config = dict(
    encoder_arch='vit',
    model='contrastive audio-text model',
    dataset='notes from a synthesiser with random patches',
    train_examples=78125,
    noise_aug=0.01,
    n_mels=64,
    hop_length=160,
    input='log_mel',
    spec_augment=False,
    win_length=400,
    tokenizer='char',
    vocab_size=30,
    loss='softmax',
    embed_dim=256,
    encoder_norm='layernorm',
    encoder_norm_position='res_post',
    encoder_activation='gelu',
    encoder_mlp_ratio=4,
    encoder_head_dim=32,
    encoder_fused_qkv=True,
    encoder_bias='all',
    encoder_qk_norm=False,
    encoder_parallel_block=False,
    encoder_dropout=0.1,
    encoder_inner_norm=False,
    encoder_patch_size=[16, 8],
    encoder_layers=6,
    encoder_width=256,
    encoder_positions='rope',
    encoder_pooling='mean',
    encoder_register_tokens=8,
    text_encoder_causal=True,
    text_encoder_width=128,
    text_encoder_layers=6,
    text_encoder_norm='rmsnorm',
    text_encoder_norm_position='pre',
    text_encoder_activation='gelu',
    text_encoder_mlp_ratio=4,
    text_encoder_head_dim=32,
    text_encoder_fused_qkv=True,
    text_encoder_bias='none',
    text_encoder_qk_norm=False,
    text_encoder_parallel_block=False,
    text_encoder_inner_norm=False,
    text_encoder_drop_path=0.05,
    text_encoder_positions='learned',
    init='lecun_normal',
    residual_init='none',
    optimizer='adamw',
    lr=0.001,
    beta1=0.9,
    beta2=0.999,
    eps=1e-08,
    grad_clip=1.0,
    steps=16700,
    batch_size=256,
    epochs=54.7,
    lr_schedule='wsd',
    decay_fraction=0.4,
    final_lr_fraction=0,
    warmup_steps=1670,
    weight_decay=0.1,
)
Rows from block 3 of the audio encoder of a small contrastive audio-text model, named by matrix and row number. Rows with one number belong to one neuron. Each number is 128 + 24 x the weight over its row's rms, rounded and kept within 0 to 255. All counts start at 0. Numbers have three digits each.
After each neuron's rows are labels from the 100 clips, of 14848, where the neuron reaches its highest value: "top examples" is what is common among them. Only what is clearly more common there than usual is listed. The data: notes from a synthesiser with random patches.
# fc1: MLP up (encoder.blocks.3.mlp.fc1.weight, 1024x256), inputs 0-85
# fc2: MLP down (encoder.blocks.3.mlp.fc2.weight, 256x1024, transposed), outputs 0-85

fc1.342:157158160133126131126113140107130112117126124175141128121168160091104122124109131095163123169146136154132158134143105132170138118152147091184152135127127149095139194124172105180119134124140082153134155117134144097099133134071116126128119122125144133132081116
fc2.342:107107113124139132148093086135110157158124158119081149118096121123173090145086118125127105109117133126145154125145176100102080128151148183133096153112068172166141138116109126113120144140127146135150112151091161127150106112128105148104118151100151128144127141
top examples: pitch class: G

fc1.423:117137085114068116173158141157121119151120098142118084127142169114147144114109099156142098137151098109114118143104147100115123097135084154136128132146134145134135122103106155124119126145109120123163102105115062098123163131113105206115104112094126093093113177
fc2.423:091115123158154150109133086128166139128172153115108158095165094182112137170104111136149163140128121135107083134143170150124110132107130146102171126098151129148127094141105144122150143109114121126125119084138119125182115116116146105107121170182108095102155099
top examples: gate; square; triangle

fc1.305:126179089111160125096074130129092116143139094127106156161127095147189128127144134127158148101167119115098095132124171145098144135155139107138115140146141126071111127127124142163132122135099105074149093124119093106117124168155125107126102132150108117141147116
fc2.305:130098149176141158121091121085126154133131136164153145093121083135108117128128091092162111109113152098140143135112114141128111149149136144121141108072138110074127162161158167119173133099150099151119146102148146130083140123141163122139131166134146153137131123
top examples: pitch class: F

fc1.349:167135106111130114117104133139076121100115136161135153166121102095185150096113130127138115092155140144113142161135133177132128124137101087131132157156140103133102171106139107151126112120118140129128096096136140057122170138160137117168130122104115132164153113
fc2.349:145148165149151157109117085149110177078143117129131147118136120114132115142086111088098160090069165144145114128116106162168141133130149144145124154062121096147122110136107134137138151093158170133138126152088159173117134140129100113163172153112131123135116096
top examples: harmonic FM; pitch class: C#

fc1.570:158121119118134134107117148128116101132126142141177159143109083163137145130083114061123114130155114099105124157117131144140146165112131122109114143142128077113105176143135125135112127161100129114124124124154136156135154124162171127128105134131103135176119108
fc2.570:133086139111156145168163063146115132120125128137154129104131102141113124160127133118143151095088123106171139131111103082120101122072148127082111116147128114104119120131127134095159098143139140176177148136147137103122152145110128118097130119124145130141130165
top examples: pitch class: B

fc1.572:157158121152136104134105124114110131132120149151155146092138143148120123158139156148138095134104161123133104154154097115132121105129118106168136116110139106049113130144199080138122104108121105152079145163095145128099139158135112106158129165098141095159098122
fc2.572:090105130153165143126126093136153145118155134148107146129097137173098141119092115106086142130091135093120151117139151144135113149116161120127168149087135142163167149123131151155131110069135151145134131107154150152154105092126105142120145130176128161073145095
top examples: pitch class: D; triangle

fc1.383:096122103112100128123124132139134126161128113042088152158093158150187120143127165121125122117157133133149099116155156131100116146126138133125116144141101147151139079109102103112125128176112133091157125143121085131138101165141089151095084151133123122121110135
fc2.383:083112106140143158144107109119101185159118121116115185144078088167128169162120091152134136112123118073129161130106152124110071092162146163109144142121125146121132143129135169139172122125116135100104085081114112131120142111135162102124089178154131133148135128
top examples: pitch class: G; triangle; square; pitch class: G#

fc1.514:119126127128128150134113135117132120129106115102191106149106141141093126144104164113106149148152125103113131134151111122116155141102153062068165128126142084100119164134147119128145111151120160095143131119164133140112102140143141116071079109145113133104137122
fc2.514:117140147134172130171128127109098143135134128084153110153107120164114131121133136089141131132131128092148174141145130113095117137110135095058141117094184095089133135159173097073147113139141167140141112103157143090142131104139128089074118144153142114101153174
top examples: drive; bass register; swell

fc1.48:107122164127141115142132137111076153128125154103085074162114160115124123103147116163101138155136107121150134119149157119123122149130133150097121152139124172159156099095119141131132137128143186107110113135128152145129118122143138094103108086146105103089136137
fc2.48:133101120107148114168156098190134164160132162136098187089164098160161103153108114082135109094158080121120123122122117118143084090128169132118097133156111177151140141099121145099136118144103159154148129112126118133164146116106131129098084169144129139134120113
top examples: bass register; drive; gate

fc1.203:119166134125137129102110106119147124158165134121112116120173133152116096159103127088124134127115117186150114116178171133119155148123122089147167183124123153074143151133161123155132108085135105165162186142134136103115094161125094121132111134133127133119132147
fc2.203:139103157146132177194141110128118147132122132175145090105116150114114145136112090151148128153089147109140168111115114088140094136154159177131136091095107166128142140124123183146145106137131120137164147104161129104135127098137155095096102144104159074103106165
top examples: harmonic FM; pitch class: B

fc1.35:156127139140108129134149129126152115120132100132161179168119068116147142113168079157135115150150142127131100135140131186166160179132113110110118124104185106152078147152130128176130127079132114141097108105164139135148131102129169144153116146109112110151125121
fc2.35:116120150171160162139148067119099193103130184109142137111167110149112127152136151146114180149100157133114106149090130118113126158102129144107090096069104131128111079148096143127153146123145181104144123154102158130144141153123105074146122139131122081134137094
top examples: high-pass; narrow pulse

fc1.452:143123176131139106118132129111128145092110153152163142100172059169128088118102098083109127110117156117136145132091134133110158148120091126128092120100134092127108146158151106093120149104130119111143157144134148159133170128126153151128176150120133110187106157
fc2.452:090136137166169165131151084113112169130137104106153134134101094147140141166152131123080159112076167093138127088113166152136124140144147151134157119043140102096121128159136138162178143091129146114155097135122109112094102126136116105128135152143164122128118134
top examples: pitch class: D; triangle

fc1.554:131131131130130124153141109151136132150163138102147138124123105104146113098187107144152144106137107136152114125157095132110155161155116112121140165127157141091119094133143141156129126130158106146169125091156056081091097152207138117138115126151122098134156157
fc2.554:093109128155175163153107104123112155125157146142122123117102118158108170178100100112114160180103127120109120133137155110133106101125155154131146070074143146134131137132128184150171126114143114120134122105128140103121091118133151073118119150139156114096165110
top examples: tremolo; bass register

fc1.762:168104151123165098138130129112123123093114154130152135100162107141096107129136151106123096112106123126133152134100115157144114140096087139141119093099113093108126109124161105098100135125144156126086174135115160149131157120126129136130217119108142118138104145
fc2.762:089116135172145139091155147097165168116141097086119116094103101130119113150136122127111129115090141146146099115132162145127142115160176126143168144036158095118144119133132144168155150092125150136118129099109109122115090122114122136108172129124142156112156117
top examples: pitch class: D

fc1.44:132122159131095133111153132140137104107148105115132181158120070088149135144155108164101112170155141125130106155147114167166170174139139127107129171123146109157124134158103142161122121114124149145131118096150134118129104101134149126168099151114098119178136104
fc2.44:141116171166156151097117112120105166080121159134142137103121080155122123170109132142160175119099137139107115154102132133102131145093124148081096081115124097139113099134088166115160159144112162107123119134116154152142142157140163098125103154119105092175119072
top examples: inharmonic FM

fc1.146:156142148115120112122110156111118127123141135141153133134141101093130098113151125129121119112119131132144173134108146185162118145133086159170137130125132120096117141110156124147121139091132097149132145117135149110117149123130124110184194104087137100137171153
fc2.146:134153102151204125130114094110136169105136117132131146063125121158112104156081119082144115090106154171166098152131166109130143102121142134121092112097119111123125113102133144140118151114119166143134142168091134091155129143127108137110152176144123128133060117
top examples: pluck; drive; noise

fc1.33:153123101129144118119117126134145131052130131134147157109134090072145146117142099137137144068107130127106152141087126168141132126131118153139139124101159072114109130153114126154122160094125144122121135117128099092113152113157153106199165122118149123140185103
fc2.33:113116147150195133105113114103125188069150135119117105084142126169088115162097119121126143133072105146133107118086151146149146144127163145154129112062150094118134101124132121138137144115136159150125140131108156155153111147107114110115189089121139085073156101
top examples: pitch class: B; pitch class: A#; triangle

fc1.73:116147158139125122118152132146166132103175181155120130126192107145104101138142097115150139165132122159153111138151108123151159112105133099137185163111157151117187149132139161147134122082134090161132173084130151117118133136092139116152136129123112131130155100
fc2.73:151123127126135177183108073129098133158100123182140116118091139145145127154109120136145149155090138086112162105119153079106080138148134160130115110127091157112138160119147141140163097153150094128160110132137122099133129131136128125092084158129160107136085173
top examples: pitch class: G#

fc1.702:110146101115105126119126130172158133139160138035100155097134093124134099149134156153132129108106123152157083134141166123145143103094111167125150142113148096150107054144090127110120163156103131119107150182112072145150088162112140132122143134136121125148145104
fc2.702:071082146127181125133150085114122194135149138068139175131127092184092127155130133158089133122092125085147144126111172153109105160097129131091123110101136110154110089145150125110158152119141177092118118154133161160158110100136139113108111143146126104125155126
top examples: high-pass; bass register

fc1.110:132141108096128084122111165111110116111127142154099103151124170087130101079134132144132073155154076156076134129103117128124132171154107175189106141140122159134162122068126122111096133117122112121120134132155145138124131121144135141173161093115129138111161135
fc2.110:153067132109135165178172124143101123147145152104141161152139113126133119156128126109113155103149112124164146129127128109164103108127161151084114080151113147139118115129132143119153090201084146125158116138152094130123121129153160144087081164105117157143121142
top examples: gate; drive; bass register

fc1.609:124114143105069151156129137151122123133145129131149181184123068115211160128138121115109066113150132150140155135129107129150104125126122158130097131144118125149155113139109125079123111148132124110146099119130110132165143085107195139121101187124140153222134136
fc2.609:130132140182155173140152074114142191106142129161139130130136130116118127132126087142140181116108127126124145145087116117117123141124140170114122078090090154143119130134105162161156109129153155139145136119098140152086102147155137098139125144123147102111104118
top examples: harmonic FM; pitch class: A#

fc1.600:159153150140102136144123115134080146134105129126178169145129053115181130104142138116103117120132156116147126131161142123131117145119121115121114165105133082097140097173143093109149107105138105133121092167129123156121140134127142104140107186129131133215126157
fc2.600:117099139176132186156119062122118210123124116116138128126122132123123143141139101124112188127064165132152140092091132119135104127141139164140144109059114128117117116157104139127164135144158137156136101170128104123110109141147082088115122182155171124107111115
top examples: drive; noise

fc1.679:130142127099125135138173167159105113150116111137105105106132173097124101127135158160156086169152100174094104119118098119150114101145126116165134131162109140119146128081113130129131085172099118163115138132134122103107093158116102132108121090114146126092124139
fc2.679:146132147128191132126101108148098132113123170167132190098181073113150123171124124088141138096134118131132110144129138161166112155130161180168123117118115124114118119139124116130139173139094134121139106166088135137097147149128144105150110162123118140186108091
top examples: bass register; detuned saws

fc1.474:128136138115090134110123107115115143119115117119110122156122154102158165074136106138112159150110131127128122116132156144129195136178154163140115154139136177149109120131115115158134148097162146086114075117111112107123120113115120128190160098132118103125145114
fc2.474:118123108117168124138138087151130160112162151148111171111146099181134142180099110113122138136138103122122108124062098105135109094092144118119115091146118170124134123123113172103118129146109144144178122119133161135176158131123149116124111167129116111135163107
top examples: swell; bass register; oscillator: saw

fc1.742:138120126121162120135106098106107135132099106135173153143103112122129115075147117110084128072119136103125160174113165177111134150125075143123127131108166121133091149134155097130118143113142158106120130111177150107121213099140149119140172140135136130153123153
fc2.742:142131117134200142109140083137132168118137141134117161088115110196130126159109142141083156129060139112150112103111156132150157108141152139122090098096110113132109132119105139176112140118132157133133106190104195140145129150107116139130156146115121145120105112
top examples: triangle; pitch class: C#; pitch class: C

fc1.112:128125106127154134123143124159169101096145101095133057144067159189106155196078100127111151141111079116165135129122150127116109099101135131118149094151151118110161146093100172129136134129110143125150142113134121109158123133133112153117133078102064126085129126
fc2.112:108115103102114103137133151097105133144116127143086148115158140099151108137147131117159106092147098141118109134092104095193102137177136165176094131126075154139147106100126092134104118117115126165095132152097149137151102085116122123176157123118143162134144127
top examples: echo

fc1.103:159114140125143124091129134149137117127137108156120155138118145114141122095103105070107098104139128165137175112180142163144123162149097119184141156125118139139135193118162120122107103095121135139156151103156161114142126137161125149175148144103130150116130119
fc2.103:113106110140138124115073125114119155134148145140120156092135125148121099119099115124104112117090156137139123117089107117117096165139140140134086095070071109116153116124128114124111136127142132131132132173099175178129112143167075159150154145122152111144135117
top examples: pitch class: G; square; pitch class: F

fc1.124:145177173127126143137140154112106077123114131121134097145176103118129096118123124108145129174167118114089122153137142135122171154142131079122138146142143123091134148114163109112130110138121137143177134097122100112109123155110121104082109119129124107133097147
fc2.124:139137100138130149155147120134136140131109143144151153145094108138156145130108119143130123156131128097134133161126098099104096120107148150086134095103148106099138132156102149073135094166110124118143125090131130148141120105132175118083090168122135105147155162
top examples: triangle; pitch class: A#; pitch class: A; square

fc1.549:154162142114179091107103137161134121136165142086134147130126092153134085120156159113120104119113126158140140142140152182142120130104092135146160135128125092103142099124166077113129144122124132117122159126135120134133123114113131137103189135135131119160130138
fc2.549:123126138128195133114123088112144159111110167104125163065136090173088076169127153139124141130075151141120101128119170141125126129110133146125131102094155096119106105138152110132148155112134145120122138155126174138149106128102116101088142145163135131130102126
top examples: high-pass; noise

fc1.462:134118126106121120149138126192133122135150114033097154127127107110167105085164157161127119139131129152149091147146136127113156140110112129120127127151152118132111063137121108107112088171099137129110133142149090132136109154160128129105125154135124066162123144
fc2.462:087106142167125164147136108124122188150110122095154173146101079159136146168148116167138147137128146082146105135109139118085083127099114167098152109081118141135104096153127151120174106153121159084109113126113124130122109142143150094118065170111134140149120134
top examples: tremolo; noise; filter wobble

fc1.640:158117117140151083126117121109138114134143145171155154117168124152111112090145107093106115091133132123142143130092149165129118155134098132155106095121120127119110156111189110137100146085146117116130152145149167135132168102135106133123163143128127115155109141
fc2.640:086109132125178126128109119136112154115141109097128159142104108159141121142148134160095131121072119107146138117138149183112107155138138131129144106091125110124123127126116121168141137110119159093126112115105179122147123109125143099105146125130142129141140151
top examples: pitch class: D; triangle; pitch class: C#

fc1.190:121127153165096180153134088127139141152089115145168111120105184141117153156070132117150168080103145106126114122144135116087104127119113136116122136123089146132102119138145122120143153153138144137137131183157105138076135152117115117108100127095154148092069138
fc2.190:110112140144152159137135114115106185123122119093135131127125134140115143163104131109077133153132119136152151122142153130180127106108156135110148141087159144130132136117146095117156105112128166141106086095139152108174100104114128050138136145144138117086168138
top examples: pitch class: G#; pitch class: F#

fc1.53:147115145144091133140115109116113157103130113132129141143099179101119185153122116115152160122108127105151148102148127131107096127152163183172166117135132141119131105142114098136178155120161120159148095143129143109105132121133129111140122133119178147120126092
fc2.53:096132117146157135157126101118121190114134128104096113136152136150125152155096120104116129123121117161145102130108139123184124086116137131151144120107127187123138106094139159127142116107146156145148100103112152133146116127113112068148158147089119109094144109
top examples: pluck; drive

fc1.456:124112125094137093108112152140129127093157135116099084145135155106096101123141155163120094165133061151101148119123104125130137107143112121151129142158134142130165131032134121129116130138106133117100145102111167125127093132130111139170172063122107126099153124
fc2.456:169104145088123143155138126142074124135124135132158187123140080119157108156124152104120116105145112117121120149149124111176105157125162156116117096147110130122115135132135136101136102187096156123130124159130140142113128150149176094133086184107144165219076126
top examples: drive; noise

fc1.84:107181127121122092095086152173142115148170157091112172107161090111135103135184123122157102121147126165130106163138149155157124120109128159152137137126137090138119097126119134127129161130115099144102155143111105140162111117140150119122141117143104146142156089
fc2.84:134132149135158133113150123111104149123127131077166155127134097135143131142123169134104118116106161122112158127150144187178126135123125146142137093104145067131090116140172077113145177138141137126108123163073131117124100108090111123139129147149126133157120112
top examples: inharmonic FM; pitch class: F; oscillator: triangle

fc1.291:151117110123158105095105131126156115099128108127163154124145051131163141126143109134117144103112141118130117149125149166106161122116093104118159151120200075126094142144137127131105146131101132064111143124152119105141136162169136103153135119133094113175140091
fc2.291:118106140173149154127135096135113186129084112138123158091107106119138138153116116149166147108096145078140102127142117090107120122172162157120105131112144098131087116150092138150173103154149129138114133126139100126115123161103119119104110145158160115117110121
top examples: pitch class: B; triangle; pitch class: A#

fc1.22:121140109140110112113108122131153109135157155130169171140136050143153133107155089138122120148135137101163121185090161128139156137101147108124143152120192093132129170142151141148106137100127111097093148125111127164117153128110141121166131160143105148174181108
fc2.22:124118166148178180153123070127093161116103132138133152125108109127102138138130111142139156143077125116126127129113122120137099141143158125102117131099139140105127136138115120122187115141149139159137150106175159163131128149116120065085103151164153089091133139
top examples: harmonic FM

fc1.339:124116138109095133139167134144103127125107106090078121169124160079157165140143151152150150136147116164117114109142108110116110091160120110134132141174106147134158075115080110107160116160092126112159086119119063111124134164126133116124108125115139095127135119
fc2.339:083094136140130170158124137150111144126116119106127183156147068129133167183136081133146145099133120115139108136132126135140099113124161180124174107107133144138117111130115133155185149123128162122125087092098129116093126111121167110122078173154132140156148112
top examples: bass register; inharmonic FM

fc1.680:151109063130135116134088143110099112139081131136147125114098130123156113123094165126105089122145137123106118153104127114126134134124146149103095100128149104095100163131127108094110105186116121083112134157110140146133125133116134134092099144104128123161132153
fc2.680:119134142162149182133126095112133139121130138144160106087123135131089114164127141122161158100090161104122146125110102106135112123105156098107157115077148097102121153149140152126159111118149108184129161142152140116100098145121104103113106141137168157130099133
top examples: pitch class: G; inharmonic FM; oscillator: harmonic FM

fc1.180:123149083133092124087113142147178112142186141142116146171128112170148153131158107117118107134162123118100098160107100131139142113136139133139139138128146145114165160130106163148095115085114104132123134057143095170159118118131154162176138114108099142119177095
fc2.180:171107116136135177152165104117088138127072099150176142118089134127143151168111142142128158128119170087117128134137138086120151110148151135082095111110145127129106150152112125136159093167145123127140101153162147107130119140109135096100074163119151120130102163
top examples: triangle; square; pitch class: D#

fc1.662:136118137106124117140150138181117124120158101083149113185091118136162148138156119134151128095130095152143149112144123140107089108106101152109186122159130100105139104124107138090153115165106135121167108095143074069121123173150144127088125121111124067125136162
fc2.662:110092099140105136143153146111149149127117171116082128113175144087097103139144113160140123132154118117127138151085106117148137126151139160149133092119126174171121096100125132153111162138143143153102149118115147132142106091125106095142125107138122127097145135
top examples: bass register; drive

fc1.755:113142150131144101137160113142113122111146151087106115133113129169129167144114104138091161149106119097117098165116187112137163139065079162118151092124158126138103083105090148104117130099128188131104107151066111146164123146132143122120135100139084091095121093
fc2.755:102082116123104118128140115106132158157117149127083135084165137142099075127144129123144096106133091141140132105097111108144082119141152142133080146124097186139172135109150101121104137135129157131135168131142138130171121104111082132118123118128134152089131128
top examples: echo

fc1.150:153183126107090121101132135154146118121131094126119159141128087084161100088158123171157128163154131135137117152136117174148138137165115112158170161139141115115149123129152120157130120116093107131154142098133094116095128126107107126137117146130098116176143122
fc2.150:134107132131155141141081090137102127128120153167127163077097081148128138181103098118178110100072129099111141130121161112115078129134133160137120096120118114094124136121139138122173144119132090144117156154123155113125133151155139097128125172134164107178077132
top examples: pitch class: G; narrow pulse

fc1.579:124143151118134116142103120111103122091124139110102112157116146089137089101143140135071130100114129137115132172108165116126129179118117182122095168162142158167155092107096114098131107105148178107128110112082149187123135117131154111155155133116122130150131145
fc2.579:115095113133123149162155113150128163166143130142103160098145113154145141161096093106146104105142112129147109112122160140145092055128143129122138111127101157150132134111147145127120143141122148159149078128130137094194138112091092153116108164137130141110132131
top examples: swell; no filter

fc1.725:137127115132138099142121119120168115124147120149156159133138068168119076090145084117146097092130132132146135131091147146137129174114099133138101120096144118115129167155202138113089139087126100134159172107140148112164165109126157150129143161126103098170121169
fc2.725:104122156130181162142115078128099153129146129108142139130105111137116135144159122154106144144045135099130138125124152134112135174146130165118146102058132116095134116144123127144196140107144150100144121129111129141100114116128135107105131141155142114111158138
top examples: high-pass; resonance

fc1.410:178136167117164097137101128137129119094126184105159142119164086123119079111158129093144125102117127136150136152132127153148123142083086133133158121105141085106141086124150095093118145118129140148105156144132154132124155139146136107119180144117127117160090140
fc2.410:121113127158163140110138110133152184099149152128135161059166080154084122137134127154109129152084163154126074109161156160127143133127150129133146116068155105125130107138137122180154126094147144128115126134133152117126091122100113110117156158153152157111124108
top examples: pitch class: D; triangle

fc1.26:146132110103122089133150141120100111145153127138093149129149142080176164101127129158134109152140116138137129127104124116181135123149138123195123113135095152123115118112132123131109123144127109173078114166139125106128151079130106128164127130135130129146135112
fc2.26:176147156142156152126125146141132115110131116104198108162106128140131153108108110124136148159114126124167130146153118120128106127082095108077165096116150075056130132141125135091139102142112150127157132124154100117119133138129145127089123136107127108147135146
top examples: gate; drive; bass register

fc1.401:118126128135155138129136137091083122153099155166109102116148199111104122134111122100119101145152116125111159122122091118148127143166141121195109133137088182109138164111143107145126128139150113163103139138134191140128128122106105136145130113103156133089084146
fc2.401:080108126146120161154103131111140164142124132113095135118136159102125139134096101145138118125125138127140171111144128126156116112140199157149148083102107169169124118100124128149129185132137126154151104126103155116132112063109131108103121115149145123092150141
top examples: echo

fc1.429:117129103144112161142161138100127114144098111182105117118127187124120152133113105125145109144134122116108135126100128120174164126156127123177102132121106183144104202115125144159115120141139096171093112112141147135159141089090144138142117113114126133091136131
fc2.429:092096111147151138147137085114170157123133125121086119092148138145081106171095118141161143118122153124135129101112147116097156121123168128139116101098138149189112102130120113145153156130149104122118134113134145111171114118118092102108142119190130097058120138
top examples: echo; square; triangle; pitch class: E

fc1.454:137120104132121106127165129103096133068096125182118089112140165126110110116112110170127108132116129138133121169088132110122163109105102123138103110110138137154132161122120157124107108110112134106082161143079150155140147122090105134168177123090135140125099112
fc2.454:081096133177161145100108100127176163135149121149076105083139106151097123185103083119148131090093135105163118104094119151120126124163183162167132100060131135153139135127097177165124156092138120154139124102139137127157104147139134138122157119120113141082119105
top examples: pitch class: G#

fc1.491:105168119128071136114136140155133116125155158076092135136128124106147142120161126147119139146173124137135077173147118119134161128120137139145140186139136133128125079141100150158136124114118119131137115112105076154113105165132164111161111126142123119114148106
fc2.491:097090153169166148107129113100121170108119128113138158085107090160112131188112114132143129131096158096114117126132160116098136147106152137105151072073144093123097118159139142115179169138123132125105131172132174123112106133153143083117118142138140135141126118
top examples: pitch class: B; triangle; square

fc1.303:116139166114156132108126127120109126091141163106100103164115161144118103125123119129073153146117125114112109179134185130133154178098116172115117138148172146147136108106109159111122157084138191127118119122077156187145125120134176116142155117118079134120155093
fc2.303:106095111127114126162137087144120161149128163130097161103150107159130115157113118118137103121146109127127145122113137092111090099125172122115106136135113195166159136110141112099144134153126169128155138131129132096171119121100098120101099163123133159101104123
top examples: swell; bass register

fc1.66:110167098131082136106164134142162121147158143105108106104168138123100108127159137134146095158143126141135102156122110121145190115151149090143127156120167161132151121132134150147128105102135113134119166081105075133137103136099101136160119103137114128085146122
fc2.66:148109130156159159158128080137135162130093122157168159103102122163114133183130122147133152139081153097118136101136141094087110117125164110076133102099143085122109146159135138127183099153153119127133134146172161142143119118141109094067096161135164132126107154
top examples: pitch class: B; square

fc1.726:137108095146135104116141123096143115137129121192146122111151154147091112119137110108118124130145123111106158136069111143140160157133126122158083101120130149125108188129166133133103141084143110122096132119113166155140155092141115142186163122122134137123167131
fc2.726:085125133159157148112098114099144164131154114088097142113099102132118111149121114144136125136078142104148138130097164139091138148160169136135166103075122134151118116115143142171131188106152136100150152099125142104112079121154133108112135112138132101116117144
top examples: high-pass

fc1.279:128118104117143129161150142117111121152111088098141129134094138125165102133111155107074089109146131171128118123159143145162196176122126131109088149138139132146103151131140087133106112143107171122117135138167147129176107099116164173110132122102122145162123150
fc2.279:136065155138123133142166044134134176149099125158122140093134129130132114121116135149144125094080139118132196093129077097130109097125186135100097109113103164172141141113148163133122127146169112178150148144171115089125188117125098117106115137146155137115083122
top examples: pitch class: G; square

fc1.139:121108133124109151153157120116122135164085107113115092108118159128154109134110146102087124122116123136135116112150131105122138180140123121118096156135094148148107121115135117084129102163138111147182111145151115123126109164143129140101098147123123124124075181
fc2.139:117122094158125194137134092126137181145117101141121146116088121162146184154124121186138149149107140090144147107148145095130113082155159152116141116103140151148109154140097142169141105143113121113085065133126091098159122103113135107122093176147141138101121111
top examples: triangle; pitch class: G#; square; pitch class: G

fc1.80:150139103135143105136108120111125121125112112153141166153121093158156160124123098082108108078127116117115162140133185172126126136150112138161098104120172133127076164114162091144108150084124125110143098116159138072157159088148145124136156151134132104152108154
fc2.80:123103146118164149130110101123138174118120155137147160117106119123136103164125139122101124107052128134116135120099105140160102139135149182134119100103096117117156130125089148110145119119164138161128119142072162156134116148141135122147181172135160125156138138
top examples: pitch class: F; narrow pulse

fc1.334:112114120096162117109111179130167112108162131139108080129130188090081113117112148136128097174131074163106137110125129126120123106137123135144138135165113126150165145005121127134116130149119115126122160132145163110132108144132125142144157035137117132088144130
fc2.334:177108141105146144138132108159084128145112141163147196103137080118150106162136142113119111104141099120115107144140125142165115182138145173133089110140124123113110133123121132123128108150102140132127120176129136137123125162148160113155092188124148164222099127
top examples: drive; gate; text has "register"; noise

fc1.358:129096104111141134137111131130091113161123096167111148166126115117197132120142144115133103114175109116110138123112111131123109142165134144155080139145101148145133159127152140118108085152119113120141096111146131115129110109138164176113104172091108127167117150
fc2.358:130139120176157183135153079125170168147158153155143128068137117124121129138080108158163143155083158136135121134126119103118118131112133130108163115084116135133093135143137171143128128134149100168126165128144137121111106126120099111130124157148156121123116130
top examples: pitch class: B